From a checkpoint of a small image captioner: encoder arch vit.
Rows from block 7 of the text decoder, named by matrix and row number. Each number is 500 + 40 x the weight over its row's rms, rounded and kept within 0 to 999. All counts start at 0. Numbers have three digits each. After the name is the row's rms in percent of the matrix's.
# proj: attention output (decoder.blocks.7.attn.proj.weight, 320x320), inputs 0-159
proj.15 085:485464494447481488488546466506572519543492606542452536473494501580491507446481519509440533488436477534566457573547468480483425531498479509438470513534521470482536489463471418518414510433493490498521479513476518460519523477560479511508491491503446474520549473458543502506500541559534512525507575509529455498492430499427529455432495467540537443502476460528543449531480553520515629525543537482466503534479548526482491449547572427506559497459476490548490485501579490529516418490465429
proj.16 086:480493463526469511467545486445510535445492543492535492480531457473454536476467495543562530524475480460432517512560495474530526508506456470476520454481552545480531448514507492515536474525484541542506502534496506447589507558484461567485443565401470466534516434480456544583533503537523491474533511471538556563512497459531521516444587551535493444500516552484454523540479497563467480515490521507470469485546493537499434533527559494479423441470455533571510496505475466534549443508474430
proj.17 086:574436492510456523518518518548578429538496535541437539488508530483503437488453486486446525482504573507506474508548482509554431502544460472431492498525520560516452519534557476476514461431525502503508485519486541484483468495494466468487485464445558469482637474533538524525429515511520498534484449518470507582541455518455501490453486492447435439438507490463469478558504497486504516432554451493505482490579497423522500485506506500494409498468486436530522519465458471561474567506503509
proj.18 094:523502463530485500507550485527527479483497424506452518503574505460518543471461502537541548529457485489550497530506533550506509446512415538490482520490528516544472493536531460458484460496514454551488480487516501502592515523467467556511495502413649550566434511484528516502589454534447475398506490471509515499443529489526449407462538533507492492542480492542512491524458557520454505534455464555464546466548405489471527511490561533472488553551551506444423488510533526498499535558540495
proj.19 089:469517541511519468461572434485409523485528550444409372488536458493491568514431522497492538478523501462476530580591481496496511471480493501531453480529507462470510476460520510496460498425470507501584517493491531533580503566496503494462511444559488482479520469499536448528470512565541507507524498527467531529460448467478480493508516442476481499472510540448428504561479507455508485456557503532531535526506510487541578478416594458500514485519497497516464497464539486577474527437523519
proj.20 148:465451440470494503507543453487515420497530419451472479509518484499507514490449495541547538554484481509525527508523498463497566503501488502564478511432498502567521498511535668564440455501489486484515455444540519510536491536555473532558536449446588496512571519498577500465564506511484532499475554498490460509434508519496489542491488521512518599537554503547492518440501467500493514528458512476449525518468549482509537509477453486558494534490483496479519428474555547479520592552515504
proj.21 088:491507412492516479537465482501552527493459497462484451497527469508446466570447478547501553443595510494418424557468534487496500443461504548545466500523497464528474506475513503566439442498461528477526540529560466576511521566538490493409503479504599521526577484494512520485482512521620457513538509483508570464510485467468467512608511555546504520486573503442468552473498442499506470482526427547466549426509510477438503441528531410496482566493410512527509422507528446500513564492485524
proj.22 092:517508491536474548471437480532468423487496603426501475527448511477494507461513519601522557504539499504553546516523501476549549466486483514532508498523536538499563450532471452455510570480539487483555510508494492500430506486528477527585542486522507469431483542546511483566475495492621469586586528508488518528443464476489473503406491539475523415436399451495507466508455547515515536537482471541490517502558462446509514548541559520535506636541470525519507471541544434460469457474526574
proj.23 084:504467491464535471506550488521524537507506520495473498522525517414488503544529491475431483491489510532489564551541532524545535506503487521466479419450468402470393532518540531522471464577509564493450474525497524532549503531447452498530541463466496467614577536477487520485463482447549495443510455477459502547435530459502492540584486578472455499459492429539514572554497430519495436495503443523504524576517494490547550463578531512388555497473504482491471643423506592538540497474528503
proj.24 100:437448492495565501511535485430517471452442434557534492482392496529487521481501511533574514487520449487529600510495475520533473480509494503560472444501545503505472471475556541495515528492460517509540499524498481557489519471546466468407468528555439584387534428473465518512481510451476441480483468458506552526490477462497497481507511554557491472502371469474465524500414484524533548485466505443483458478520527487550511552431459495534458513556528483507487627507456591415483558527475402
proj.25 096:466585503489548487459570471414488524505580569502557535513415520487536435537520478487481471425539503481477586533478538586505580452461494538466492411484521593490513539462492507526551438446534492510572451458502502442500480475437539520484507542530522519458558430536445545489467512541504442481580506479508499485566489493468561501510474526443587535469495501536508430496539490475470428468467488535459495458495498514506513462496499453553495457474507506557488619534497538523523349525567447
proj.26 094:512492504490532481456460465434523424513452508485463452538514469476464516521495434511471473534536493551487478526507512515452478494490504527549490492516485477504455501452535458459550486423534518498542477571490484491559475542560452512452472529428495486523576486563548485511448484514453462524514475492444518492550443490573417517509549452418472482554540510469538542467548481498514444513515553500454472491501589490486514481517498495417378378559482527486499519476490420482427427525482466
proj.27 095:611469499507512523499478481455534545505472584573482488485452516440496498517583448532520507544565530498482528551493541492446454537494573484523439470514504474475500472528475417495499479481532469497490448594498514504477509465504533516507477482488502517522457432515464483491527497454505510519501527449429531475470503539537508514497592532491545538527518488554419485404471516510546523490460469531500512520534491562509590504461545458507536467435531564526376606522469447562483504522584446
proj.28 123:506511498465533505509528519571452463503516459509492541517581528493474568487546520549510518601482529506479545507546547513495454493572535515490489495458522480543503457497545458500525494507428499502480486448538506539422463436450488505527527499612500548423519629536465484484429528513502521486509468474438506485470473481535541531471518529481455491514584531487511516509425483488494551511496489489480435513545444523485506472599519541474455598541533571545495447446493517547374479488487553
proj.29 098:460486531537489489564488495493430579462460527475590451556453448476464522538447550534489542513437580499475474472547523479532444520498476486501544507569510522529522499512526517454476488470528468520493474489475411482514472505506535456503561519485503491543643530502463492469498540496488495518500537519496556447504394419502478541514561470442457531532511430416549494518535486483485514540485549497494514491532564543507478458475515504486556406455555505553565458560522507495419546490443442
proj.30 099:581510495462459522507538484533554495457466518604499479512479528465513430534531444516511591445521536503488472478500458488547457512491507468495534446459492524561459483450473487533501515441548508474497457436488553462457599490533526556430487491581470533425602473494450470438492467483445488547467513497511554550464532489549469422480544542466476485493550480527520532536511569548504585480472462401558500546553536541519449432441539513479508544511544561535514501523518516546541508557595462
proj.31 098:471504500515551548520514498508517473572509478472571494525409534541456521451460505478502564517457471518441595600557505478527463510531454505492505504569566481571500496452500575470447481509521553538491493484480530645528515512517525511466466475433564447451482492488511461463483592511568575522495546516524435538442473527525543493563542493549539524557534526507419472483464530472505492545503513550453563505476534462518511517479451501582437546487410542477509447441512531508446502458451484
proj.32 094:483509440475493570482567511471511444492491556523436519480523481565460546466544613531506503510526539498519434491468530504544546534505504511542522544480507465477523445487474575547530501518553486508556528552507524501405500570502509499563563497420611550393448449506487562483552516478587549455476533556446526469484486534474571545536489509487501482557532440525516408467538484487484490442506473507536487500521491501395518521421479501532579537478523540553486438492520509504465504455554493
proj.33 079:553481509518477452475490528537499518493526486516553540518509529464556472481541504501498526541526410519460520501483559534495460473486490482484465560512505534443443553517470555418508530533488548506508504493555431474550465482551541483444457472474607562476446505611538492471491525490418458521507478517473469502466433480510437540503543451408491547524474549507524499536595526587495525461433495408509516526452476459558478428450454471432491446444518551489425511526552495490490527521456468
proj.34 082:450505506430506488523483522502514499482410528465530475466458452449485463510502488529483513429531507528475500533474446474534544529494485495540489508440522489520566488474507528453443583430573439549449570509481485532491522574506492507498571466538457402501445563590446509489421544514480484472489502550453486519495498475546420536555511534477485507488503533475530434477448515513502451544534498476510462444529508522510482504555542532463459495477555450479560475488483501371509523468399572
proj.35 090:508558467528529509504484488419544449484528543515470528539542505530539463512448511494524587509510519472460516495534573468553322582442557530500453475444572490508558562427495534519508519543513491447490521528523459506481473568503566569534468456506579564524606435476529545481537473495480463524527501488514393459473490510477509494498496489453540502573531483525453496499526472546473612513442550569415507510463527527545498486509444500500526485485488534493480521516501574531436529494442491
proj.36 090:518465412499538441422475531523511579532522507489465556543424547522566468528443476456509494509496543529518496513560486527484523476471549478491508518480491449387493551486545515486566505525455557439479519451519545533548516465482498526488514509414446460466452508531548487514516455567524502450523514528484503505519448535551483466522484493539492547445563540494487524450452520461547576546479522449421511366464522510541475477439534499577458503494506511607528466505560466438539592479493555
proj.37 087:409496505489515516505509558520524523524445537508567456503511544546471490514485527531467487548455493425488503549490485485482457545478511515506540501482520476507559495541464479407490522503486510513455471539490492469491517495534560470425567491461512474511506578503468467478477505599525475446491469448496495526496471428503553577388500437460470437571563561448499488516474637479499468493524574504486427453547559546480498474526541523508510539570518524499510411501528482456437507480542486
proj.38 090:469500500499529464521522445419563492476610514554447499446469505537509536457517416494543547501510484483551470535540534557519418472537437508538472513534523442465526440516532498526507509456534495537545495575447446496470492491521487478512515437514532477527471393435544486560545483467563514516406575493516580537530450489520469481472550561436490497503484437427478527551452525472456488504487476460418507498486461534557469504595498476550535513487465451530490454539502516416465455563520458
proj.39 079:542511460508512518460453524503543560530441467521558484520486444500485414562495519514453524418510515449535453488532499512573442465435447472510461505439541446503542566486468493474536541462544557463455509462595564459574497565582579609528456533545531444428525492452516507509525541541557504509533477472520544463508555468504531465492494504527522501421503460517506481470466589573511592546549500488492485520535513512464492478507528532495501598488484528462529504464479530448473483501554550
proj.40 095:508551551513534476492551545566527511528487378523514506501501448472561548438530453444486479496579486564541498450500512507491434531530437495548434465477499501530505482478583572496545488503455530517450529477477449527497503513446501465513529506396505543547503490464523485498521501485510538535499530566519529529520562519494518479546463556425506522490447492509497494562484505508465457526451532479465461538549597488529570496527527516432590516474467558563529576475503619483529516460412426
proj.41 087:440531435568533494475541500530542484526528494481514574443507467500464534507455573476420528494442500500500453468533551514466422500513546505543449527479472515498546513434543542501542499445457589498537488516463466475513470556544489468506467527487460492544634471523468467476465553492557556486544489464487499474480427528529488513628529536570489495459429465463502522492451471489491555505482526496551568510463521545499517435519516476534432400469448467432518436507527486430372565450571514
proj.42 115:498481470529533469566484521436539556428511423425509550566591518518484502463474457492479487580491490524496487485490493448513538516497469542477493474530510450522477467530484507519496458500471443463471469511474485473591503586495508466490510450495574559458499618459571534501548512523541477461465460468472468507508433506490491519545570452526507526501635467455455504489518523516482513566449447458586508462471451538543511495498488485483565555516513454472597453452537495580500522528400581
proj.43 098:524541505531539450527460513489527462466529488442478502483532489476552516453512472544457502480525461499440526478498488516643578445481495568481496506502508468540482509516549551451507519538499498463529495526518492460536509491551482543487470452487524470479516587505488477543396398475486479471513529552459550518524471497493567540433412470506503533461484475507501447574507496582510641498474555490492456467507524506462506447547469519448515516501531584534445509562472510439436394598568438
proj.44 098:546471483545514531513493508442514548545543449564487526471477456474563488498470444526501492457496447471446507517509491566520467503503459517515514462494503521503525521517494550494529476493477589466492486451494403485491532548422472463466479535438426469517548411433525537516504504593604521485504500483549499446455458521571518497534561483393511498519475500523517512489460544542509550454513497486489434486454412555467519513491503474481520541551481534518410537467521525512604424519427486
proj.45 106:524540487490499547480475552519542450516492551533565448477468470482441436542550519544521527528533509501480452579522469535518401509457476516509539486533492594461545528511530485510498521531515485541517466464477505477522461522517466461461507438536445418570708540537501475525562556522472509506601452535490492505454500431501467497442544523623505505543503516526503509490532488490520531551518501490519546522545527454553457484481519485534416474520520487490457472469479554444526508488446517
proj.46 095:533524464487483530459485539438474476473517443452494532483491536495570527473509413445516502525503471495431468454475431507507473515469475520486478509536465536523439505530482571472571516499494563449574556475487481473527469460427527543527489522512445441404442444550517480513611473457457440390553525502534405505580496509538435436479463469541545523505505474548547515503556503530524576503498447512580576482493490469434497509587424506501535508515536549553435577520479480483514495480420461
proj.47 124:519525471561479529455460512491439617480535504515504479489490502531526508505509526450495527502450465519475478504544480483494416464493465510489524497510551474453487441519486566518526621441539510457474550466437489502540479500521521586469482498516531535514471371479430465522555523501476484442494503514507510494511483544512470493502490504445479449521533531461488480479481438525500619505491473496461530528463471489522488502524518491488509535452490471483575520512434410531546561486603476
proj.48 076:572552438480543497468442542481502534435604555502435435508460474505521574511522502533448483475542481475558504498503473515528536475517522477558458425532517504509519522506435577592519545449536470427500463562570517470489485550515502493504489430503421494556440489541540452452534408397425505579460539495463545469506476512539502527507520494503504477526567487511422429443487537494492463468525527532502534603576544526532526499504555535452525547537519434581496574486518532465480480636475567
proj.49 092:495541541444497485466542462447475491509510514505513486488422516488559445539560463478450478515480472530460487495489500535455473458507505528513480478487468546473523496451417520495518448469470474506500542489452466424408482428595433500482459465422488514411590439467513484511424546451511558577531493507510533493539503510506542538554496538462484516479529437516480481519477441536467458493486492475435555493511443464484499486549479546534462540492479456433501440483512479581472521595574544
proj.50 097:511514565484523504439478529457513522482501525532559433512532473547497463539484547446561488552526456497473478465495503505558529488521540485539503477486508528503510487474411457466451503488481434489489456417447505540540508564563449534485517486557370533521600464491458517546456455540459497512500568471535493548503486497475452504544522528473517393443439519542471534473513558473451537550524553516494473506516462533498509536541497428571461490477407427504526567505563467479577519502546492
proj.51 088:478504575527522470547481524502534477509475526471488477441457557531485519498490489498479504492507506568537470528498489517477533490469560503517515511456524523514538491559446538449605518522513524480497456426500512566417489480561508543479453541439434527436344513515546495489557474521487484509487503483563520521467434541558544521528541564487473509479511544501513517434565501479473486481485549511484528455477511548455501441473530446551491451462479386452448460512486567434552521486529515
proj.52 146:500472527519464521525523497448522523487585516521448439480481518555461499506475520515495552491536504461476476490472456505523482546521472532515506488500511523478493476542449712454538535508501444532442513536491468519540475545540475508517484452512466484584497417470463484495470534511589489597443496488498527487521472504467443479415489520522453524521543477510480475554552500502472559496502570458574510583539529486540436507428560516488537582492525527507504373477528471472565514530406429
proj.53 109:525510436515509519422500512443568518499523578542489452507497525505483484483482519497420518474484567458521554557504501520524496499505462512487510550495502556452547526493469504533575529534468496463520560504521540496464540492493526604526506498553504498409511441521480473476496545473449486434477521465579552469477591459439565501512399557482495504451487497480459475485505491509480524484587492526434528586504493509473451526543594487490486561525552521461500568463475502569523465510520483
proj.54 103:503488434472492529505473522497529456473494532508478492493615474528493466511474499533482493485579430538503471488547493506522466512514493484513499537466508501473463502505606467506464440547527533522506516467467474515576538454534545543548588467515474546570675382520497472505496466511471490510479521491505476536481477453507532471447565489391516395437460534515556506500556451464407501464547444551495478455500499462497523476552551487506510532531494477447492428486511488503497494488458474
proj.55 102:505501409464523521459531459510543496494543618545449458506535505517566462553487466520545474529552537449491453483477506529492372527517519479539500451505414467480496549485585498433519507521451418458529451489507524543536530544476486532493474499549587465547501477511549449509466529493507539533476499541443528488538447497517473489513500464446447412499537496428431531477453468486511495485549500507534507516540501446498471468424511460410482438515454536575514594490491491483479531509551438
proj.56 092:520412462477420546500511504507526533523525462476441482521597504475524510501478524494490465569491456473531467468515506445460501548489500528469481528549498488501487523498482535493446429497504524520509509455548499503536464517547517480552482488539407508521601556451493447515593496467488461556499473476494516495528529498519506543432474453545554451493488534520460484467514546419546516518525512510498436492438452503410466461498486461463486530487520436579457629424503503543528504495571434
proj.57 094:509458477501520531543499512514516444457540486431529536513446457494569463594491505510566505536560508546556511469595472423504601477467517516514508583493497455540559531563467428552543468523489489478526575537486442449485385454507448528520421529469619547497404464507539510538569523515465524488472471466539475479555481542480443434448441506530511601492459485493560502498558544551505449505499504463476464468504489486455501543568477498436451544562560460492468469555475496408512524481424529
proj.58 093:564515543498522514487522541503546516522449514546503562518550432515484510485514472497574499519447481504545547511442516511524477544487480526482459510496567526420437488475528532484541415484471535536544530523521442466475525521492484553496435483583529487556513499421487523523619551547479530440500531497489511554550494519430505485462425476461513417515475446472524481524490482523511521454460523483459497469439503447474487531510444508537567631507527467530447481482482486498401531486552401
proj.59 114:533508455488511535516470525501532485471495409575454474500448471564493539426569551509482499498480552490419481485530499475466371484527497459532502523520463477418493495477392474496470600516559528538470532533535458499510451476499500452470554504498519488416510535509548445484489543504534517550554499541453484399510419473511466556485481438555500482550528501486444488507582503481511517504516468596525559494486457506487445479552431471497542454494494526541498378540533507489448501534527456
proj.60 116:435472538498484454485455500534490538525545447425497508523492560480437478523519415550486527496564470555460515502439499469455472508493526472483478474549483556483525437515414552536540601516525501503430471497430471511563490468469487467528488526504505481481373578507453482568507544492555517423450491490490436529487565523540561507487438489461510414514493507501502524476475533502548475519499498473508509470531474467501529509524515540504422393522496438535454460503480556448429457460505569
proj.61 101:474537508470535530495505488563513536501454491630568508463433429466455474527470454493499511479511503481500460476552485498452477571488512513479492487514537508494513484475453493523511458566474503536483420576458448505467477598440451471514490442498497493551614366520445537443479460521442447478462469478456503485536476553462478519552545473480501495505466496504571496547504479523508470564498440475512499553472530492531508546562509536487373500473531534413504460526557486563510481522493519
proj.62 113:550468556483426504544451538543555503516551570358629574507482493536496516547531484521464479523521514522501486459477495494436483545476508493439508492498450591507518416489508436560498496584488457500530548494492524532409450459469503447463538479414558471464490580490430496488538450480596518572482478470506563514480523484494529500516463492554503493490439470489482485461534503514527554516517483581473488483448530472553513525435526495528466510513502435514437572543528527451442473482515466
proj.63 102:490433524506582480563427536520598526518391517465519519429544446481455442486499588504461521456526487495440389491517480500493618539544528525540522446483463493482482492471521470482531506548491490471467525532519457542467529472486545476512481458433555445549500469513476531521504457460542504503474478512481529499509472593480498583501545548397488561524503523573488553487475401491521504533563440521553474512498451498503460483492487494494397518465497497451512513519519483519534406505506555
proj.64 094:493548549537479492478476516467512555524509466514577458526438524471512451578497526478469488469458453531474496418500536481522536467428510466524507452500526555490521472467485446548524524425456532474483529452460526520425489430574501500556451514470407506541694457534490505427525465486511473509459486457539537436478511526498530537565470520541525531547646506497534562441497477469512478479473564520506546538441613499549443491497470459501455455575485475518556490506486537466449619466442509
proj.65 106:479517440520545469498542496457534466569480559431543590542508536431562539474548534551511557530451539523502548479503546497505371488493494502485487485497539567482478515476482534417500502432473497523500456520499504467498490593562511539434474460551483474508450471475434526489444510519501548561487523451468467493517525487488567512512562486426531576519510528436535534516504516521468446473471508496489544538452474566490471442500575475435467562528506480522436544530510455494410407462603448
proj.66 110:475517462468449521480539492542512601504449553516496500515534524480485517511466503538458466494493454499518508544549519521523544509577542519444482524484509523485397509447494472489467486456482536455475456394470498456534539415568432546534484521609571491534413583541516530443510447507503496537520512478504444522459475511458542529537504537569492449501558504486526463457490473472534545463475496403468528463523483485504531462497545444528499504525501568424497580524554433539535476464411472
proj.67 125:450466496526480502497488520379514490492567409552522477540611528483448478507522500525458497534481524458538533508498494479529403511470505498502495500533566495518476487497471472507504461524575489537503470518456501487470465538516524487565513531640550484481378559499496467475517430488406542473468480517569513514532514492508482500546498483502484537468496525516497507493420465481498472485516458495414526531528485506560490515484518510483475543473530488502486444509474469465492475511507544
proj.68 088:544519510534572517532501506461450412461485427482446490499460519490437444528482511490459504510456522456532518490421504461481616515561447466544501469511464539481605493500436497488482470500455515549489490529512507510495497592490468561500510515489532448470566541487441482504478528647517485451511433524481458424549460508506492558423512425480506502510496509456488474496489549535532497494490556456517464584511516492527528522368441508609452433582533543533432514476515493509496475463554494
proj.69 088:470487559492481520497467520458445540462483486414503524501505493473530479529509486452536502479520456522445482444562467466474483524537506506569534530469566581474560474471520508609553475571499467459553479468529450490464517460440522490489517498495538513567380518485442530520611489482405542550507504445527494543525549515467559443497449565469447514550420467549525479453538513540465541460484495566470486477456535469482532515485425537529567514479534538453499490512483513557481381511380546
proj.70 113:518463499529554498465496559419526458437521561469462478457467549450494457520539504523465491535577515542519532508494478543579502509494512500493516527549513571381504510544480441495552464578531512472489482469462467461516500443448492510587460483470556470472520417508493464522526491496447515485470500527485515444463457544503482514575585466364535505535508502547458547477500513510445519510503421490549504485503503481482498551549498522536438505489457511397483527492502486537522510495469526
proj.71 086:555473498446536517494497501432527536548531493494435525576488518532482494519481477519495484477464585520492480482527478459458447508503504422500469485499544443539490492406523525497539443528514465561490503510469521485609546521472499534522481475528559442464494586459490431508420528533492461581474486517469505570585496468578467437497500434491516540501511444505522535497501536538505559515465488537528535561457533442486484475530540478576458513431482514468521390483505569533421489509537474
proj.72 095:492426502538463522465517500488492480549549469517460486525402471598557551421477501542513478585477490536497545470544528510490464520478492543506524488520514488474502522517434405545417567575526485415539445501507511490473421510540507488513459498498503457481446397537533495490550503474464545531479432483548492487505422580518454557495463464440495479560490488535557508468526478498491550518530505537514587517453452492543483493499501559540553521422453498528467496450406506538431448482421554
proj.73 093:492544470512575416429503535513449519501509483480514489452456523493572525455598532487540501504559400532533491430445466527459553511488464516507540504503493585502494505459504516543521477470477494512518480476440454488474458419520494441462455500457450468436457482529506477522521477504477530482500529432564461529451534503447567493538556464490541467490533507515571520467524449458537519480478550518469461521505575546583477497553445469593482464406479501467461511462560506410484327455546470
proj.74 095:510544513507421534528494446536529558517429516464477479522481459525492452483468506482489511519438555573524506485521535548478469537435440442492529448519482483451515552487495479553456529481535507573500527481480481484514513509474513539428470499501417501572446488407483478534483502527560510589480498472517476499456451498491433543499560519461510441492553499459448511513442514523458523497510530511420519545471473507511500481503505452507425411462499513508505399460498466475470488432555498
proj.75 095:506421460475434466502487479518420502536510547493382486493448490509511535496606542461444555535567538538529546558520485540471544492491463437464540467458470532505523467466438473459492506503498538531496499535494430506472471469507488478577481479556370488508538443486511493422524408497480543545514509515448515509429561480587443438564538541391438525471529536483494543543465527517469504523541509478575488471525463524578488473459436493500532482459499502514537455534449478531472521550455490
proj.76 098:546538447498564447565556470440496440510532468450511470536508419520543469517479448491509544485494470501593474468533524537503542550490494511607502529486482459494486524518478579425526406543492497445536424472548520494484518531554454490540512466359518469583491564508511491465533535472545443495482561542489525578485494493492545481476542556508491450418483489581508508553488513506532496499475480535488485502519478536437529467556472539489504469581488467429455589527504524495461588501540487
proj.77 097:529548478451466510472423509537549505498493444578531479575487575527483453492561470438487497474555551545544501546436477542505477430519552523468489480445490506561476501599439553551463511476482526500451493443531510480553486520512460505520435553504446495492489426508531518508411493489553442467553480522563535429497509428536392516491535467495534532513445528554536484505521541465462506514501498506530510550463515485480463433573575452408533462501494448547555426462493473521529485476493535
proj.78 091:541490479473518451483528486343550422472459562482506510482515482476535488472513601496532505511571492598503501459497483499530462512550504534529502531443533464483521513458550449487496530535540494485461556539573557522565489490522500514563475460529559529516589444531443491409481436460609553537533492499512514543449487479443537497461506513433535459502466500511572514524472487481523575472542553555484485498476554535441505466560475537428475481551465487488469477463501547450523480524536432
proj.79 098:568457497498470621528505535478540509553549564541476541508480550423493442541423472514436474500512422485435479505452511390530494516549455479498446506482531487514481513557476424515571529561518482485539498542498510447489497542478508454538517513507510455473517561517497491503537538525484507513473479509519465519496500511490475477423494511524462473521485450576493517557521524515553485474497538496511465578590459515424494552453578533508525597467546509477540485496496516480513418550493540
proj.80 099:513534536478482456518474496479521476511456492551495442527562492535488525456456514503509552480534498406493516493551556504525419516521471481551460476490495475541539423526360406428452502458473528487473554456540456513468528553503497520495491552613505560493451557545523527521490506510547516481491528544472398522466542502473463527442490491557473463513489501524458490433492471524516446448466503571517446536505492498513501473522514553540590604487466541473606490457525474501548386485472544
proj.81 108:541486508525535529502486516545475507466460501517443444495526506455511489459550415477553471459419541454498482440491490451427464510540493444519478451465530459508565491543511519486544549594528481529495507549467493497587494474520538509481539494571546499556492539466468459489430482485492546531519506528505499509519473535533425423518483514452473502465544501488511504509524517531479535465532551486363540457476481495510520497524450552418456573599500482449579536493486497563565449486543489
proj.82 094:530527515553478496468498469490463519477528559505525495481374523514485441500495501538477506486548528575533558458485533534564547567528529461556485490557557446450465530472539429471524511472516460455532449469457444515491429430518501544447442473417463498485445518521508455526586449494479520559526469524394524532530475515556462497428542527459514502540404454474540527499538467494500466514484503461530420455515528541547487516508565512461473557558527510517459484488502454492546459477463533
proj.83 099:535543508482584475509533443553493464457519429521497570520539514482471514470517494563485420523507526527493468485411543466484539572530473483518483538495547538515520519585489578502568493509500438464556532480497513520533539521498486525486490514461463505469436482550523493512522525449536437430536504520529457518494493526510560494459505481494527466507400492574437536476524524488459460508547515537547580527479441462523502455541557543470566528512513495549506589488396478492497561504407534
proj.84 093:457488482541513506528504492536527454510472553513533519515542512430459484443508475500486482481441499447530488540542473506508588490538463480490509528553464509462510523503525466476488481500551405520475496509574546516600517495542511491469437451498530502387373522486516505439546474518529488475516525539521527550500551479513446520445516500607416543490495419536462531496519498467443511483518478457561454555530483473465530435522497466531542506507514539510503502491533538560514580453604480
proj.85 109:535477493487564476498470454430505521520564507490497503497498505483511496518514481563553556428531507456434486533518536473486608502531539506526482466488475508449534437507450460510521579484519502478481498517522492535534492509521490494501504478481484514457535467530519506534483533510508495469515518531560484512527507533508415467460377481487455486505624476431486446456504523517489494507518508462483527434466551511472487518471528524502562517464511450547498464520469423546592441431485499
proj.86 082:477478436469469493494453478482449552480526441438537449494484543509549491466489512499513468496473517425487532426522431480567515552477477454445540547550491528573503484501464442518402574514455446518433513551509439544438526593431495494515503481575532483457510543504478523463537581480575502423469552469450506507566507464556510559482502490411482483498512555544451456490517489567509440530536479451515498540531456495498446470537526475543611511501541443480488538534489511552503395507467551
proj.87 109:525496538548508507514508504512515546497498517524445513484485517557520443555478547471507515522487472480498514516515550465474538496523450528471521506492468502470494493485516498476525495514513494466487556509540489431404545540449479505465530504539461467593575462504540479517505491474562453491605520485520563467510530465499436425543550471482568487552476448523529477540522516528516487503486473570442545495537560484415553514531525464454458475615504509408536399485541499523528414488519544
proj.88 089:526458557459491526555572525542508483489557539478578555533484495512465429475517433490534493477469485527476468469498540513457532508494510479521449480459454502489494516479496543496503490455515526507521490469478480527538485525509467407462469452409490481504598494427590492480425490516481471527518527473495488501487510508475440567594573385472478543511550467507520450458556422506476533510528519486432534442435516496547511527483431472502521512466478500466475557525423520453541472472519499
proj.89 085:532511515517541487500493453509544551498516462495561516532461546488479564418519459402492546576463477486468538546513520564463467453484479493512499467537444495421461548462437498515500435470474518432509512470492452520549509548393528496523501537535460487478401489482362552513513514545481488488505504455541562500499552564508474482549555494500448566483491525460485513474474458425438453466545481469453522516475436495428511525454561417531517448516556516473549539467451459483513530439450482
proj.90 094:494474545443493457480521481494459435459472499481539515569509499499513496517471485512450531544465440591473566513460521551476334484445499484457514549500550567529398508564570479487509485521516481504550513467479506526481487460459440464495487472513432439407506452522538509555472577534536488471512453494447419380503531491499524473531487513494499506526486540474548531425531507489478512441490496468553540541531509473446477528538528421562451456485543498462542389517523576549566535495416465
proj.91 092:520486456486508498511499450470567475479459442563507453409538467452506510558528506490531475430474538538461541505581533488477489537505518463431448508511443524523541512444433542530528539514523501517484499516435559471547491463468502560523483473572523492534504456491564541485496511464487561414516509445483475482530442540524486483571430491518482526436481440471506540512451536502526450528529514496559493469456470528541493553411515533478382498490545470540524613488474501534514602469499477
proj.92 095:532548485577487430481506505522533499469505528490517518471484435472534558456462479467549457491538467565427520464501475552513505538499494540512537522555511532534423537488591516489503512467477482506535459519449475550431500572560544521490527450540505480475410365476481535524541484533448499572448511458447482519496537429490467457605435463547505489438433509500492524473454488483496450534498501524496519551446459498526484526526443460578520512529507584383501528525530495495402470554551465
proj.93 125:504535460481432589472523499592493484515470438544490528499529555508433474503505491415543541560475518492490555557515488475500614481494512517493558512536514457548493488498487566490478504510552500563482533509474527481549530543457509505428434547424524520596507573487488512532525436544494441465468512514454478461501533532505532508493573487321498516475498496532471490456498537497452546489550519510503493517541489531485489524424524471493455583507465491474553586423476495507426488512540499
proj.94 093:485459496503499518509514545538515543567556462483479509451544569480532451478485494499472479442519457506640503496504519534531488509442537494496459503473501539455488510471522487428499484486533534468446450476502550410418512431491460522526488484485529493409457575539463455459426493496583487602524566538512439538440501488536521535441474521611458568501558512497542543471531472512486526481478442512516476528507534509525535476514531539457514545534503429523549557537434586537511567481481454
proj.95 097:452560448517438536516498490482458441507476514543500445471544484514444463494449564453490491453475554558423520526503495509550576462487458518545524516484528474463536456492433501612522481542527494489556493455482533513465484327539557590493483568570514498441410457483514510529543540473467505488559483529498445511415557509465551442585478584613500477528453499503512548528491480545510582527495493476509509499498525534518543487554494500498437498533472486510485495503506507489480527528416497
proj.96 101:532433499538510537473455468423471540478543540473544453512492501541479508529459490508498522525457525529488492511524387562468513491521488509515541517550466490493495482466379538549466535520532477562506518430441466516464544435553458531532513518431547423544627438479544498529559486503534494463491536444450515475521512419490484520444477469513502567558549531485508516532466479516463546562557479466521485497448515555467451550604493511590488535554539561546488592473491485508452521535473492
proj.97 132:515448447478455501519530461518529396537542522590408451503508503485458522528568456483471542483546557501585466549502486472485539517538542494541491506475471493561519555476418369505522564503545503486478523483507525544552473575486484527467520466501527515434365490450517536450540505520495477515525424561479515542526501522506512470502380518582457490478472467514480472533484552489495492552560468545492471491509474541507506512498527536435451479514500491488449380507483473522510404587465492
proj.98 089:530505544487554558517544481602587484514576436496540439509489458508539497532513463480540521524480501548524482446508479431462500491511502493492490551457454504515484528479487534463486510510536442475454452483429508510563510553461458495441478528432549539516460553497443536470480453485418456428473549520530491491532485590563521515486509539540592508458529539421443478459528452528479439496488459465455543451453553480528513534464495603393564513585491480493572401465488523483447561439490516
proj.99 110:498541471504505455557478519546509535505420318402535439550515458475482494478528475535546522444501476528552497564565540513526338545467491489500493452493536465492483477533451492434540567450501494514510533482497478528482525465508484496455464490512478480507490434434573524541474516545497517563522486512472489497489474551557530517512440551419492426480545471487421566469461542463538421540486477539554586521522470489529486527466512504482551522557471518513483472556509509478480582522533487
proj.100 100:455488480481488463476504534407449490521510390547476491491622540465457563495564540504479541416440500426473474477543486465496495476452530507515504494533473517532420550491639495514403474511528503483481519539436485514491469503458455511474491522489542497497557536500433528544600487503545516560476487463444470522551502482555530530443467543511480500569521503512488438498475509459535513460473494529477471518517494529536508506449519488550502477585449531522518452520547510410475609471454425